Weights of a small image classifier: width 192.
Rows from block 3, named by matrix and row number. Rows with one number belong to one neuron. Each number is 200 + 30 x the weight over its row's rms, rounded and kept within 0 to 999. All counts start at 0. After the name is the row's rms in percent of the matrix's.
# fc1: MLP up (model.blocks.3.mlp.fc1.weight, 1152x192), inputs 32-63
# fc2: MLP down (model.blocks.3.mlp.fc2.weight, 192x1152, transposed), outputs 32-63
fc1.283,113,200,200,200,200,226,200,200,200,200,200,136,200,200,200,237,200,200,200,200,171,231,200,200,200,161,200,292,200,170,180,83,200
fc1.284,074,200,200,200,200,200,200,200,200,200,200,150,200,253,200,200,200,200,200,200,251,256,200,168,200,200,156,200,200,200,281,200,200
fc1.285,075,200,244,244,247,200,159,200,90,157,200,215,200,200,153,162,200,200,200,144,200,200,200,200,200,200,200,129,200,148,200,200,200
fc1.286,142,200,200,200,200,200,200,200,114,200,200,200,180,200,200,200,200,162,246,212,200,200,221,200,135,200,247,57,191,190,255,200,200
fc1.287,229,200,230,233,252,200,200,200,200,235,200,200,170,200,200,186,200,142,253,248,242,200,216,200,152,200,220,98,200,200,200,149,200
fc1.288,083,102,200,200,263,200,200,200,200,200,200,200,200,200,150,200,200,200,262,200,200,200,200,280,141,257,166,200,200,200,134,200,200
fc1.289,077,200,121,200,174,200,200,200,200,200,200,200,200,200,161,200,179,197,264,200,157,200,200,200,200,200,172,200,200,151,249,200,200
fc1.290,078,200,200,153,200,200,200,200,200,272,228,200,200,272,200,200,170,200,200,200,200,200,251,247,200,200,154,252,200,173,200,200,200
fc1.291,062,200,175,200,247,200,242,200,200,200,200,251,200,200,232,200,137,200,200,200,257,163,200,200,200,231,140,254,200,200,200,200,200
fc1.292,079,144,200,200,200,200,200,200,227,200,200,200,200,254,173,200,200,120,200,200,200,200,200,200,200,258,200,151,200,200,169,200,190
fc1.293,094,200,200,200,200,200,200,200,200,200,290,178,200,200,200,200,200,200,200,267,200,200,200,200,129,200,213,296,200,200,200,200,200
fc1.294,093,200,225,161,200,260,200,200,200,200,256,177,200,200,170,200,200,200,200,200,200,200,200,200,200,200,172,200,200,200,200,200,200
fc1.295,147,285,200,159,200,200,273,200,200,200,200,200,200,220,200,200,129,166,219,252,200,114,200,200,200,155,200,200,200,233,200,247,200
fc1.296,071,200,200,200,200,200,200,200,200,200,200,200,200,200,223,243,113,200,200,175,234,200,245,200,200,200,200,200,200,200,200,191,139
fc1.297,112,200,200,200,200,200,200,200,200,200,200,200,234,200,291,200,200,141,200,200,200,263,166,200,200,295,200,200,200,200,200,200,200
fc1.298,105,200,206,200,259,200,200,200,200,200,200,200,200,200,200,200,200,200,200,200,205,200,110,200,200,200,200,200,200,190,200,61,200
fc1.299,157,255,200,126,121,200,220,170,200,127,200,154,200,200,200,200,200,200,134,200,115,169,200,200,225,200,200,200,234,254,121,280,200
fc1.300,093,200,200,195,200,200,268,200,200,200,200,170,231,271,200,200,200,145,200,200,200,200,200,262,154,200,200,141,200,200,200,284,157
fc1.301,078,152,130,200,134,200,279,200,200,200,200,200,200,165,237,200,200,200,200,200,138,249,200,208,200,200,200,200,200,200,200,200,200
fc1.302,095,200,200,231,200,200,200,200,200,200,200,200,200,266,200,166,200,120,200,200,135,200,225,200,140,200,225,117,195,200,148,200,265
fc1.303,168,134,229,200,200,168,200,200,200,217,200,279,200,200,247,200,200,129,200,256,200,200,200,200,200,200,200,200,200,200,200,200,233
fc1.304,127,200,200,200,180,200,233,249,200,200,123,200,200,246,200,200,200,171,200,200,200,200,200,200,200,200,242,78,200,200,200,200,264
fc1.305,070,200,93,231,200,200,200,200,99,179,200,200,200,200,200,200,200,200,200,229,140,244,200,200,200,200,200,121,200,142,200,200,200
fc1.306,113,235,200,200,248,121,200,200,120,200,200,200,173,200,200,242,154,137,200,200,200,200,200,200,200,200,200,200,200,200,200,200,200
fc1.307,074,200,200,200,200,147,246,200,200,200,200,161,200,200,241,200,221,130,200,262,242,200,248,200,200,200,200,128,271,200,162,200,200
fc1.308,070,200,200,200,200,200,200,242,200,200,245,200,84,200,239,200,200,200,200,200,263,200,200,200,200,200,200,127,235,200,200,231,276
fc1.309,065,200,200,200,200,200,200,200,200,200,200,200,200,249,150,200,200,200,139,200,200,200,173,200,249,200,200,200,211,200,200,200,259
fc1.310,068,200,200,200,200,200,200,200,200,200,246,252,200,139,200,250,102,200,200,200,200,240,200,129,279,200,151,200,262,200,200,154,200
fc1.311,121,200,200,200,255,200,246,200,200,200,200,200,200,200,200,200,200,135,294,204,200,200,200,200,200,200,248,200,204,180,200,200,200
fc1.312,067,200,200,267,266,200,254,200,200,200,200,226,200,200,200,200,238,200,200,132,235,200,200,200,154,200,200,200,265,200,200,175,200
fc1.313,076,184,200,200,200,200,200,200,88,200,95,206,200,200,200,200,200,200,200,152,200,200,200,200,200,200,200,124,200,200,200,272,248
fc1.314,066,200,200,200,200,200,200,151,200,200,145,137,200,200,200,200,200,169,200,200,200,200,255,131,115,200,200,93,218,200,273,233,200
fc1.315,064,261,248,200,200,200,200,152,247,200,153,200,200,200,200,256,200,200,200,252,163,200,200,200,200,200,200,200,200,200,200,282,200
fc1.316,084,200,200,200,200,200,264,229,200,200,173,200,200,230,200,200,200,200,200,200,200,200,200,200,274,272,200,200,228,200,141,200,200
fc1.317,140,200,200,200,200,229,157,173,200,200,245,200,218,200,156,244,200,225,200,200,200,200,123,200,200,200,181,276,130,200,167,200,184
fc1.318,092,112,200,200,235,200,200,200,200,84,200,200,161,200,233,157,200,200,200,200,271,200,200,200,200,200,200,200,164,166,200,153,256
fc1.319,128,200,200,200,268,200,200,200,200,200,200,200,200,200,186,221,200,200,200,118,200,200,200,200,200,228,200,284,200,200,200,200,200
fc1.320,076,125,200,200,235,200,146,200,152,200,200,200,155,200,200,200,200,200,200,200,200,200,230,200,200,200,200,200,228,144,200,200,246
fc1.321,073,265,200,200,200,161,200,200,200,200,152,121,200,200,86,267,200,200,200,234,200,200,113,200,200,200,200,210,250,270,200,242,94
fc1.322,063,141,274,200,200,200,161,200,200,115,200,200,139,237,200,200,250,200,200,200,200,200,200,200,200,200,240,274,200,156,200,200,200
fc1.323,079,200,224,200,200,230,126,200,200,200,200,200,200,144,200,237,281,245,200,200,200,200,200,200,128,217,200,284,200,200,200,200,200
fc1.324,100,228,200,200,238,133,200,159,200,200,138,200,193,284,265,200,200,161,200,200,200,200,200,200,153,200,200,200,201,200,259,200,200
fc1.325,076,136,160,200,241,200,138,200,132,200,200,163,200,152,200,200,297,262,244,167,189,200,200,123,282,200,200,200,200,200,200,200,200
fc1.326,077,200,119,200,266,268,200,257,240,200,260,200,200,200,200,200,200,200,190,200,200,200,200,200,200,156,200,150,200,200,200,260,237
fc1.327,087,200,200,247,139,200,200,200,219,257,200,200,272,200,200,200,142,200,200,200,257,285,200,200,200,248,200,200,200,200,200,200,137
fc1.328,077,200,162,168,200,200,200,200,200,200,127,200,200,273,200,163,116,200,200,200,200,200,200,200,200,200,200,131,200,200,200,200,200
fc1.329,075,200,200,245,200,257,200,200,200,200,200,200,200,200,151,224,314,200,200,200,200,200,200,200,230,200,200,243,247,200,200,200,200
fc1.330,188,200,200,145,200,200,200,200,269,200,200,200,227,214,200,200,179,260,200,200,149,200,200,200,200,200,200,200,200,236,200,200,200
fc1.331,067,200,263,200,259,200,258,200,200,200,200,145,252,200,200,200,200,200,200,200,200,256,200,200,216,200,134,200,200,200,239,200,200
fc1.332,149,200,200,200,231,200,200,200,200,200,200,200,236,200,200,200,129,200,248,200,200,200,135,200,176,192,200,102,200,268,200,91,268
fc1.333,083,257,200,200,200,200,200,238,200,200,170,200,200,142,200,200,200,200,200,254,200,200,200,200,201,200,200,254,109,200,200,200,200
fc1.334,096,200,200,200,200,200,200,200,200,200,200,200,249,235,200,200,200,200,153,200,200,200,200,159,195,156,200,200,200,258,200,328,146
fc1.335,107,268,261,146,200,238,200,200,200,200,200,200,263,200,137,200,200,200,200,200,141,200,200,200,200,200,200,200,143,200,200,332,109
fc1.336,079,200,200,126,138,200,242,200,299,188,258,200,200,241,224,200,255,200,200,200,200,200,149,200,200,200,200,200,200,200,200,200,200
fc1.337,115,200,200,200,200,200,200,200,129,200,200,200,219,283,200,200,200,169,200,200,200,200,200,200,200,240,200,90,200,200,200,167,200
fc1.338,064,181,200,200,161,200,158,200,200,200,200,200,200,165,200,163,275,200,200,200,200,175,200,200,200,157,200,200,200,155,200,200,200
fc1.339,079,208,154,200,267,249,200,200,137,200,200,200,200,159,200,200,200,200,200,135,200,277,200,200,200,267,200,200,200,241,200,200,194
fc1.340,120,200,200,200,200,200,238,168,200,200,240,200,259,200,200,183,177,200,139,200,200,200,200,200,150,200,200,282,200,263,116,200,120
fc1.341,071,200,200,200,200,131,200,200,228,200,200,200,200,156,200,234,200,200,200,200,200,200,200,164,200,262,186,200,200,219,150,200,259
fc1.342,097,200,200,200,212,200,255,200,200,200,200,200,182,200,255,200,200,200,200,200,200,200,231,120,200,200,200,200,200,200,200,200,200
fc1.343,071,200,200,200,200,200,200,200,200,104,200,200,200,255,200,200,200,200,200,265,200,200,200,200,149,123,200,200,200,200,200,200,200
fc1.344,080,200,200,200,235,200,200,200,200,200,200,155,200,200,200,252,200,200,200,200,200,234,222,240,200,200,237,200,158,200,200,200,200
fc1.345,080,200,200,200,161,200,200,256,288,200,258,234,200,224,200,200,200,298,163,200,200,200,245,200,200,200,200,200,200,230,221,200,106
fc1.346,084,200,207,200,200,200,200,200,109,200,200,200,200,172,200,200,149,107,200,176,200,200,200,200,200,200,200,239,257,250,221,200,200
fc1.347,073,200,200,200,156,200,200,200,200,200,200,200,200,200,200,249,200,200,233,200,200,243,200,200,179,259,200,259,184,200,200,200,240
fc1.348,112,182,159,200,200,200,200,141,148,200,200,200,200,200,200,200,230,238,200,200,200,200,200,200,299,200,224,267,200,200,200,200,200
fc1.349,097,116,200,246,231,200,200,200,200,200,254,200,200,166,200,200,200,200,200,128,177,200,200,200,200,274,200,200,200,200,200,200,200
fc1.350,094,272,269,200,200,132,200,200,200,200,200,200,200,200,200,287,118,200,138,200,200,200,200,181,200,200,160,200,254,200,200,200,200
fc1.351,068,200,200,200,200,154,200,164,200,200,200,200,200,139,200,247,296,200,230,200,200,179,200,200,274,200,200,200,229,250,258,200,222
fc1.352,126,125,200,200,200,136,246,200,200,200,200,200,200,233,200,200,200,94,180,230,271,200,200,233,230,267,200,200,200,200,200,200,200
fc1.353,069,200,200,200,200,200,242,147,239,200,200,200,200,251,200,200,200,200,200,235,248,263,200,200,244,177,200,200,200,200,200,93,200
fc1.354,084,200,200,265,200,200,200,200,200,193,120,200,200,200,200,200,200,200,200,200,142,217,200,200,220,200,233,200,200,200,200,267,200
fc1.355,093,200,200,249,189,200,200,240,200,189,122,186,227,200,200,200,200,200,200,200,238,200,200,200,243,246,200,177,226,200,193,200,300
fc1.356,083,200,200,200,200,200,200,200,300,200,251,200,200,200,200,245,200,200,200,261,200,200,200,200,200,200,235,209,200,200,200,200,200
fc1.357,087,200,200,200,200,200,200,200,200,200,201,228,154,200,200,152,200,200,148,200,200,284,228,200,200,131,225,316,200,200,224,200,200
fc1.358,098,200,166,200,200,200,200,200,136,200,131,200,256,145,200,145,200,200,129,164,200,200,200,200,200,200,200,200,200,200,200,239,205
fc1.359,075,200,200,234,200,200,165,200,200,161,200,200,200,243,200,152,200,200,158,200,200,200,200,200,200,200,240,200,200,200,121,200,200
fc1.360,061,200,200,200,200,145,200,200,200,200,146,200,126,200,306,200,200,200,200,200,200,200,200,200,200,200,140,200,242,200,200,200,243
fc1.361,070,200,151,200,200,200,200,200,116,200,200,200,234,200,200,165,200,200,200,200,198,200,200,200,200,200,200,216,200,200,200,200,200
fc1.362,074,200,200,200,200,149,249,200,286,231,277,200,200,200,234,200,200,200,200,233,200,158,123,200,161,240,147,148,122,157,200,200,200
fc1.363,073,200,192,108,200,151,200,200,200,200,200,200,200,156,200,200,217,200,200,200,200,200,200,200,244,200,200,200,200,200,200,200,200
fc1.364,080,200,200,200,200,200,200,123,200,200,200,200,157,200,173,200,148,200,174,200,200,200,200,200,200,200,200,200,200,165,200,200,200
fc1.365,083,184,200,289,262,200,200,200,200,200,200,200,200,200,200,172,239,200,252,167,200,162,261,200,200,200,200,109,200,158,200,250,200
fc1.366,087,213,200,200,200,214,263,200,200,200,200,200,200,200,200,200,200,141,200,200,200,200,280,200,200,294,200,200,200,200,200,200,200
fc1.367,063,200,200,200,142,147,200,200,200,112,200,252,200,200,200,200,200,135,200,200,150,135,200,200,200,200,153,200,200,200,252,200,148
fc1.368,097,200,200,200,177,200,200,200,200,200,200,200,200,200,200,200,200,200,200,200,200,114,200,200,331,200,231,200,200,200,200,99,200
fc1.369,090,200,200,200,200,124,200,187,123,218,200,140,200,200,200,200,200,172,166,204,200,129,200,200,148,244,200,96,200,200,200,200,200
fc1.370,131,128,156,200,200,200,154,115,200,107,154,237,200,200,234,156,200,119,200,138,177,200,200,200,200,200,200,142,200,169,193,200,200
fc1.371,091,200,200,200,169,200,200,200,200,252,200,200,200,200,139,200,200,200,200,177,200,200,121,200,152,200,200,200,118,200,144,200,143
fc1.372,083,200,200,200,200,200,200,200,200,200,200,167,123,200,200,164,200,200,289,200,200,200,127,200,200,200,164,122,280,200,200,200,277
fc1.373,115,200,200,200,250,179,200,200,200,200,200,200,200,200,200,218,200,121,230,134,167,200,200,230,164,273,200,200,181,200,200,200,200
fc1.374,084,200,200,252,200,200,200,200,131,200,200,200,200,151,200,200,169,200,200,200,273,182,200,200,200,200,200,200,200,200,153,136,231
fc1.375,071,200,232,200,159,200,156,155,242,200,200,252,200,200,200,237,200,200,200,200,200,157,200,200,262,200,157,200,200,200,200,118,143
fc1.376,138,195,200,200,160,200,186,200,168,200,200,200,200,200,200,181,227,200,200,200,200,204,200,138,297,200,200,277,185,200,241,200,200
fc1.377,069,200,200,200,200,200,200,200,90,96,115,200,258,200,200,200,262,124,200,200,200,236,200,200,200,200,260,200,200,200,200,200,200
fc1.378,105,200,200,200,162,200,200,200,200,190,99,200,200,200,267,160,249,200,200,200,145,200,200,200,200,200,200,200,200,200,195,200,200
fc1.379,129,200,200,200,246,163,200,118,200,200,200,200,200,200,200,200,200,200,200,200,200,200,200,144,200,200,200,200,187,200,242,126,200
fc1.380,154,200,200,200,200,200,200,200,200,200,200,200,200,168,200,200,200,200,200,200,146,200,200,200,296,200,200,257,200,200,195,200,200
fc2.283,097,200,200,181,200,200,128,200,200,243,200,263,200,241,200,200,200,255,174,200,261,200,152,158,133,156,200,200,200,200,200,200,200
fc2.284,116,200,212,200,200,247,200,242,200,200,177,171,200,200,200,200,200,200,248,200,242,200,200,200,107,172,180,200,200,200,200,200,158
fc2.285,099,153,200,200,200,266,200,200,200,200,124,226,200,214,200,250,200,186,200,200,200,222,200,200,200,200,200,200,233,200,200,147,233
fc2.286,117,200,200,160,200,200,200,106,200,200,200,200,200,286,200,200,179,200,180,200,200,200,144,200,200,252,200,200,200,200,200,144,200
fc2.287,166,148,252,200,200,172,200,200,200,200,200,200,200,314,200,200,200,200,200,200,233,230,200,200,234,200,200,200,200,200,169,142,200
fc2.288,100,200,200,200,200,200,200,200,200,203,200,257,200,200,281,200,200,200,200,200,200,200,134,200,279,200,200,200,200,257,200,141,200
fc2.289,093,200,200,200,200,200,200,200,200,200,281,200,200,134,200,203,200,259,139,200,231,200,200,200,200,244,200,200,200,182,200,236,162
fc2.290,097,200,200,235,158,200,208,200,209,181,200,200,200,118,200,200,155,244,254,169,200,200,200,200,200,142,177,200,158,150,200,200,200
fc2.291,070,200,200,200,136,200,200,200,150,200,200,155,200,200,200,200,241,149,148,200,234,200,200,200,200,200,260,200,200,200,248,200,246
fc2.292,079,200,141,124,200,188,200,233,200,200,157,200,282,200,200,200,220,244,200,161,143,200,233,200,148,242,200,200,160,250,226,244,200
fc2.293,107,300,200,200,200,200,200,200,200,186,200,200,236,200,200,150,200,200,200,200,200,200,200,160,200,200,200,200,200,200,200,200,128
fc2.294,094,200,200,200,200,200,200,245,267,155,200,200,200,200,200,200,200,200,200,200,174,200,200,183,200,200,142,200,200,200,248,200,200
fc2.295,129,200,200,200,200,200,235,200,200,200,250,161,275,275,200,160,200,200,200,200,200,200,232,200,200,200,149,200,200,200,200,250,200
fc2.296,080,255,200,242,200,130,158,200,232,146,200,200,200,174,237,200,244,200,200,163,141,200,168,245,200,200,200,200,200,200,179,200,156
fc2.297,079,200,200,200,183,200,200,252,200,200,200,200,200,200,200,263,200,200,200,143,200,200,200,200,200,200,200,200,200,200,200,112,200
fc2.298,106,200,200,200,200,279,200,200,172,200,249,251,199,200,200,253,200,234,200,200,249,200,125,200,200,200,200,200,128,200,200,200,200
fc2.299,107,306,200,200,200,143,200,200,231,200,200,115,200,200,200,236,200,200,200,187,200,249,221,200,200,200,200,259,200,195,111,200,200
fc2.300,099,200,200,200,125,149,254,200,200,200,218,200,333,290,139,200,144,200,229,200,155,200,200,237,200,200,200,200,200,200,200,200,200
fc2.301,092,200,200,200,138,200,145,200,200,247,200,200,279,200,216,153,200,200,200,200,147,180,200,200,200,200,170,200,200,200,200,262,200
fc2.302,091,200,200,200,200,200,200,200,200,200,200,200,200,200,174,249,200,272,238,136,200,237,200,200,179,200,254,200,200,200,200,200,221
fc2.303,168,200,200,200,200,167,259,200,200,200,228,200,200,253,306,200,200,182,200,158,262,200,200,200,200,279,200,200,226,200,200,200,200
fc2.304,143,200,217,200,286,200,180,200,200,178,200,221,200,308,200,200,254,200,200,200,229,200,162,200,156,200,200,200,200,200,200,200,204
fc2.305,074,200,200,200,266,233,200,200,200,200,200,200,200,200,200,200,200,260,200,200,200,200,200,200,200,200,200,200,170,200,200,200,200
fc2.306,112,200,200,233,200,200,200,136,200,200,200,200,200,314,178,173,200,200,200,200,200,241,138,200,200,200,200,200,200,235,200,200,200
fc2.307,075,127,200,250,250,241,200,200,200,200,200,200,200,200,159,200,142,200,158,200,150,200,137,200,200,200,134,200,200,200,200,200,200
fc2.308,086,182,200,163,200,141,200,200,200,169,200,200,200,200,236,200,200,200,156,200,200,204,158,200,200,200,152,200,140,200,200,200,212
fc2.309,074,200,200,200,200,200,200,311,200,200,191,200,200,245,200,261,200,200,146,200,237,148,144,200,200,200,135,200,200,161,256,171,120
fc2.310,078,255,200,254,157,200,200,288,200,200,229,200,147,200,200,200,200,200,243,151,235,200,200,200,146,255,200,153,200,200,200,200,200
fc2.311,103,200,251,200,200,200,200,103,200,200,200,200,209,200,200,254,257,200,200,200,168,200,200,200,200,244,200,200,200,235,200,200,200
fc2.312,085,141,272,213,200,200,200,128,200,200,200,200,143,200,277,175,200,200,200,200,200,198,244,200,200,251,200,200,200,200,200,200,200
fc2.313,083,129,200,200,200,200,150,91,185,200,200,146,200,221,200,200,238,200,200,200,200,202,237,200,239,200,209,200,200,153,200,200,200
fc2.314,071,200,200,200,200,200,287,200,250,245,200,200,200,200,200,200,122,200,159,142,200,200,259,232,200,200,200,224,200,200,200,200,200
fc2.315,075,200,200,200,200,200,200,171,200,149,200,200,200,200,245,200,229,200,136,200,200,162,164,200,254,244,200,200,200,200,230,200,149
fc2.316,095,200,200,200,200,200,200,256,191,200,200,200,200,200,200,200,200,200,228,233,258,200,243,226,200,200,247,200,200,200,200,200,200
fc2.317,154,200,200,200,144,200,200,227,200,200,200,170,200,200,200,200,176,200,200,200,200,200,200,200,200,200,145,200,173,245,200,200,200
fc2.318,106,200,200,200,200,265,200,200,149,274,200,200,200,136,200,200,156,193,200,200,242,200,200,200,200,200,240,200,200,200,147,200,255
fc2.319,110,200,160,174,200,200,200,146,263,200,200,200,200,231,200,186,200,200,200,161,200,169,179,190,200,200,200,200,166,241,149,200,200
fc2.320,093,129,200,245,263,200,200,200,200,200,200,200,131,200,200,200,143,171,200,200,200,200,252,200,200,200,199,200,200,200,140,200,263
fc2.321,089,200,200,200,200,126,200,278,200,200,200,200,200,200,200,200,200,200,158,174,153,200,130,146,194,200,246,200,272,200,200,268,200
fc2.322,073,200,200,200,150,200,200,200,200,200,200,240,200,200,200,200,200,200,200,200,200,200,253,200,200,200,200,200,200,161,200,134,149
fc2.323,090,200,200,198,200,248,200,200,200,148,259,168,200,200,200,200,266,180,137,249,284,168,200,200,256,200,232,200,241,200,200,244,200
fc2.324,095,126,200,200,200,187,175,200,200,200,200,242,200,200,150,200,200,200,200,200,200,200,200,200,141,200,200,200,200,200,182,221,200
fc2.325,097,155,200,200,254,200,200,200,200,200,138,200,123,136,281,200,200,200,200,200,200,219,200,129,200,200,200,200,200,200,200,200,200
fc2.326,090,200,200,200,223,182,200,200,200,200,200,160,200,200,258,200,97,200,200,172,200,200,200,130,200,200,95,200,200,150,200,200,256
fc2.327,087,200,247,200,257,226,200,284,200,200,200,256,200,158,250,200,200,155,200,200,231,277,200,200,126,200,249,136,200,200,200,200,200
fc2.328,093,171,200,233,166,200,200,200,155,200,200,152,267,200,151,200,166,200,200,161,200,200,200,200,200,200,200,200,246,200,168,252,161
fc2.329,075,200,200,200,200,200,200,200,239,200,200,286,258,200,200,308,200,200,232,200,295,126,200,200,200,200,200,200,200,200,200,200,200
fc2.330,154,200,200,200,200,200,200,200,200,200,200,154,339,200,200,200,119,200,136,200,122,200,200,200,200,200,200,263,259,234,142,200,200
fc2.331,091,200,200,200,200,200,200,270,126,200,117,200,200,133,200,200,200,200,200,200,153,200,178,132,200,200,200,200,200,200,200,161,200
fc2.332,135,112,200,200,200,200,200,136,200,200,200,200,140,251,200,245,253,200,200,126,200,200,200,200,200,200,200,200,146,200,200,200,235
fc2.333,122,237,200,287,200,200,250,263,200,200,200,200,200,167,277,133,200,200,200,200,251,156,199,200,200,200,200,200,200,236,200,200,200
fc2.334,114,274,200,200,200,200,200,200,200,200,200,200,200,182,200,200,155,200,200,200,200,200,153,164,200,200,200,200,200,200,200,200,200
fc2.335,109,296,200,149,200,200,200,200,200,200,200,200,200,200,200,200,200,200,200,191,200,169,237,200,200,135,200,200,264,200,200,200,200
fc2.336,088,200,154,200,200,207,153,200,240,200,133,200,200,112,200,200,200,200,200,200,200,200,200,175,200,200,200,234,223,200,200,200,239
fc2.337,120,152,200,157,200,200,200,162,242,226,179,200,211,316,200,200,179,247,200,200,200,200,200,200,200,200,200,170,200,252,200,200,200
fc2.338,069,171,254,200,252,200,200,200,200,200,112,200,190,200,200,148,200,200,200,200,200,200,307,200,200,200,200,200,200,200,200,200,200
fc2.339,086,226,200,138,200,200,200,200,200,200,200,142,200,200,200,200,147,178,200,200,200,200,238,200,246,200,251,200,144,200,246,131,250
fc2.340,096,200,127,200,105,125,200,200,200,200,200,200,200,200,200,175,200,254,200,200,200,200,159,200,229,200,200,200,187,192,200,200,200
fc2.341,097,155,149,200,143,200,200,200,200,200,154,200,260,200,200,200,161,200,200,164,200,252,228,200,236,200,187,200,200,232,200,200,200
fc2.342,108,200,200,200,200,200,183,192,200,200,200,150,200,200,200,200,200,200,200,200,200,200,252,200,200,200,200,200,131,200,200,200,200
fc2.343,080,252,200,200,93,200,200,185,200,200,200,200,200,200,200,136,200,200,200,200,230,200,178,250,200,200,200,200,300,200,200,200,200
fc2.344,076,200,200,200,200,200,128,200,158,200,215,100,183,134,200,200,200,179,281,200,191,131,218,200,255,200,218,200,200,200,200,200,134
fc2.345,084,200,248,200,200,237,177,157,251,165,200,166,200,200,200,200,200,200,200,200,200,200,178,200,200,200,217,200,123,200,200,200,200
fc2.346,084,227,200,200,160,200,243,258,200,200,200,159,200,200,200,234,200,246,200,159,200,170,200,200,232,200,200,161,162,200,175,200,200
fc2.347,079,200,248,200,200,200,200,200,200,133,200,255,200,157,200,200,200,200,200,200,200,200,145,200,200,200,155,148,200,200,267,200,200
fc2.348,134,200,200,200,200,157,127,200,200,200,191,200,200,200,200,200,240,241,174,200,200,200,200,227,200,110,191,200,200,200,200,200,179
fc2.349,078,200,200,200,200,248,200,200,200,200,200,200,200,200,200,152,200,200,200,200,200,200,200,200,200,200,200,200,200,200,200,200,200
fc2.350,101,255,200,200,200,200,200,200,194,173,200,221,200,200,200,200,175,230,157,200,200,262,170,200,200,171,168,200,175,200,200,262,200
fc2.351,074,200,200,200,261,200,200,121,200,200,200,200,200,200,200,200,200,200,200,251,200,200,267,200,237,200,200,200,200,200,200,156,200
fc2.352,116,200,200,200,264,200,200,200,200,200,200,200,200,200,200,200,200,200,200,148,200,200,200,200,200,200,200,200,200,200,200,200,163
fc2.353,078,200,200,200,200,200,169,273,235,154,200,248,200,200,151,200,200,200,200,200,200,200,200,166,200,200,252,131,155,200,200,244,200
fc2.354,096,200,200,200,200,200,170,200,226,200,200,200,200,200,200,200,200,200,200,237,179,182,200,282,200,233,200,200,173,98,200,250,200
fc2.355,085,200,200,200,239,200,200,200,268,200,200,200,200,107,200,200,200,200,200,172,256,200,113,200,252,200,200,200,200,200,200,200,200
fc2.356,100,271,200,200,100,200,200,200,200,200,200,227,200,143,200,200,200,200,157,200,200,200,165,200,200,156,200,200,200,200,200,200,165
fc2.357,094,200,200,170,200,158,200,200,243,183,200,200,200,116,200,228,264,192,200,200,200,200,200,200,200,261,200,200,200,200,254,200,200
fc2.358,082,160,200,200,137,200,200,200,200,139,200,200,200,200,200,86,200,200,200,200,151,252,200,230,140,200,200,200,162,200,200,200,200
fc2.359,078,200,200,242,200,200,200,200,200,200,200,147,200,200,180,170,132,200,200,200,200,200,200,217,200,200,200,200,262,161,200,139,200
fc2.360,079,200,245,229,200,231,200,200,149,200,200,200,155,200,262,200,200,167,157,200,200,262,200,242,200,200,200,153,285,200,200,200,220
fc2.361,081,162,160,225,200,200,200,200,200,158,200,200,183,142,200,200,200,200,163,200,200,157,200,223,200,200,240,200,200,200,200,200,200
fc2.362,081,155,144,257,200,226,200,200,241,259,200,200,153,150,238,200,249,200,200,200,149,200,243,200,200,200,200,155,200,158,159,164,200
fc2.363,087,261,200,248,230,200,200,281,200,200,200,200,172,200,200,200,200,263,200,256,245,248,200,200,200,150,150,200,200,200,200,252,200
fc2.364,086,228,200,233,249,200,200,200,236,200,200,247,200,233,200,200,200,200,200,200,163,200,200,120,251,266,200,142,258,200,200,227,177
fc2.365,101,127,200,241,283,200,200,200,200,200,200,226,156,200,200,200,200,200,200,200,200,200,254,200,200,200,200,200,200,200,200,153,200
fc2.366,109,200,149,200,232,252,200,241,200,200,200,252,162,200,285,200,200,200,200,200,200,155,265,269,169,200,200,200,266,200,240,200,200
fc2.367,071,200,242,235,127,200,200,200,200,200,200,162,200,200,200,239,200,178,154,200,200,200,200,239,237,242,142,200,200,228,200,156,200
fc2.368,085,245,200,200,238,200,200,200,200,200,200,200,200,200,114,200,200,200,252,200,213,248,200,200,200,200,200,200,200,152,141,250,168
fc2.369,086,200,200,200,200,200,200,200,200,200,200,200,200,200,200,201,200,200,200,200,177,148,200,200,221,200,243,149,141,200,186,200,200
fc2.370,115,110,200,200,200,200,200,116,200,156,200,251,200,200,200,200,200,200,231,200,200,207,119,200,200,200,200,200,200,200,200,118,200
fc2.371,098,261,200,202,200,200,142,200,255,148,200,200,267,158,157,200,200,248,200,200,152,200,200,200,200,200,200,257,177,240,200,276,200
fc2.372,110,200,200,200,200,200,200,177,129,200,200,200,200,136,200,236,200,200,249,200,200,218,133,200,200,200,200,200,200,200,200,200,227
fc2.373,106,124,200,200,260,200,200,200,200,163,194,189,237,200,200,200,177,166,200,148,169,184,200,200,200,200,245,200,106,219,200,200,279
fc2.374,093,200,200,200,226,200,200,200,165,220,200,200,112,200,200,278,246,177,200,200,200,200,145,157,200,200,200,200,200,200,200,232,200
fc2.375,079,200,200,200,200,200,200,200,200,200,140,162,200,200,200,246,200,257,200,200,155,200,200,200,242,155,200,200,254,148,246,200,251
fc2.376,129,200,200,200,200,200,200,256,141,200,200,174,275,200,134,200,200,200,170,200,200,200,200,200,200,200,200,200,200,111,200,200,200
fc2.377,081,200,250,200,200,200,200,121,249,200,200,240,200,200,200,200,200,200,200,200,200,200,200,134,244,200,200,247,144,200,200,200,200
fc2.378,088,200,200,200,200,200,200,200,200,200,200,200,200,200,200,109,200,200,166,243,200,200,200,200,200,115,200,282,200,200,200,256,200
fc2.379,119,99,200,200,200,200,143,154,200,200,200,200,200,200,200,237,200,240,200,200,243,200,130,200,200,200,234,260,200,222,200,200,236
fc2.380,121,200,193,218,151,200,200,200,200,200,131,200,200,200,118,200,200,200,200,200,220,242,200,200,200,119,200,273,200,200,200,200,200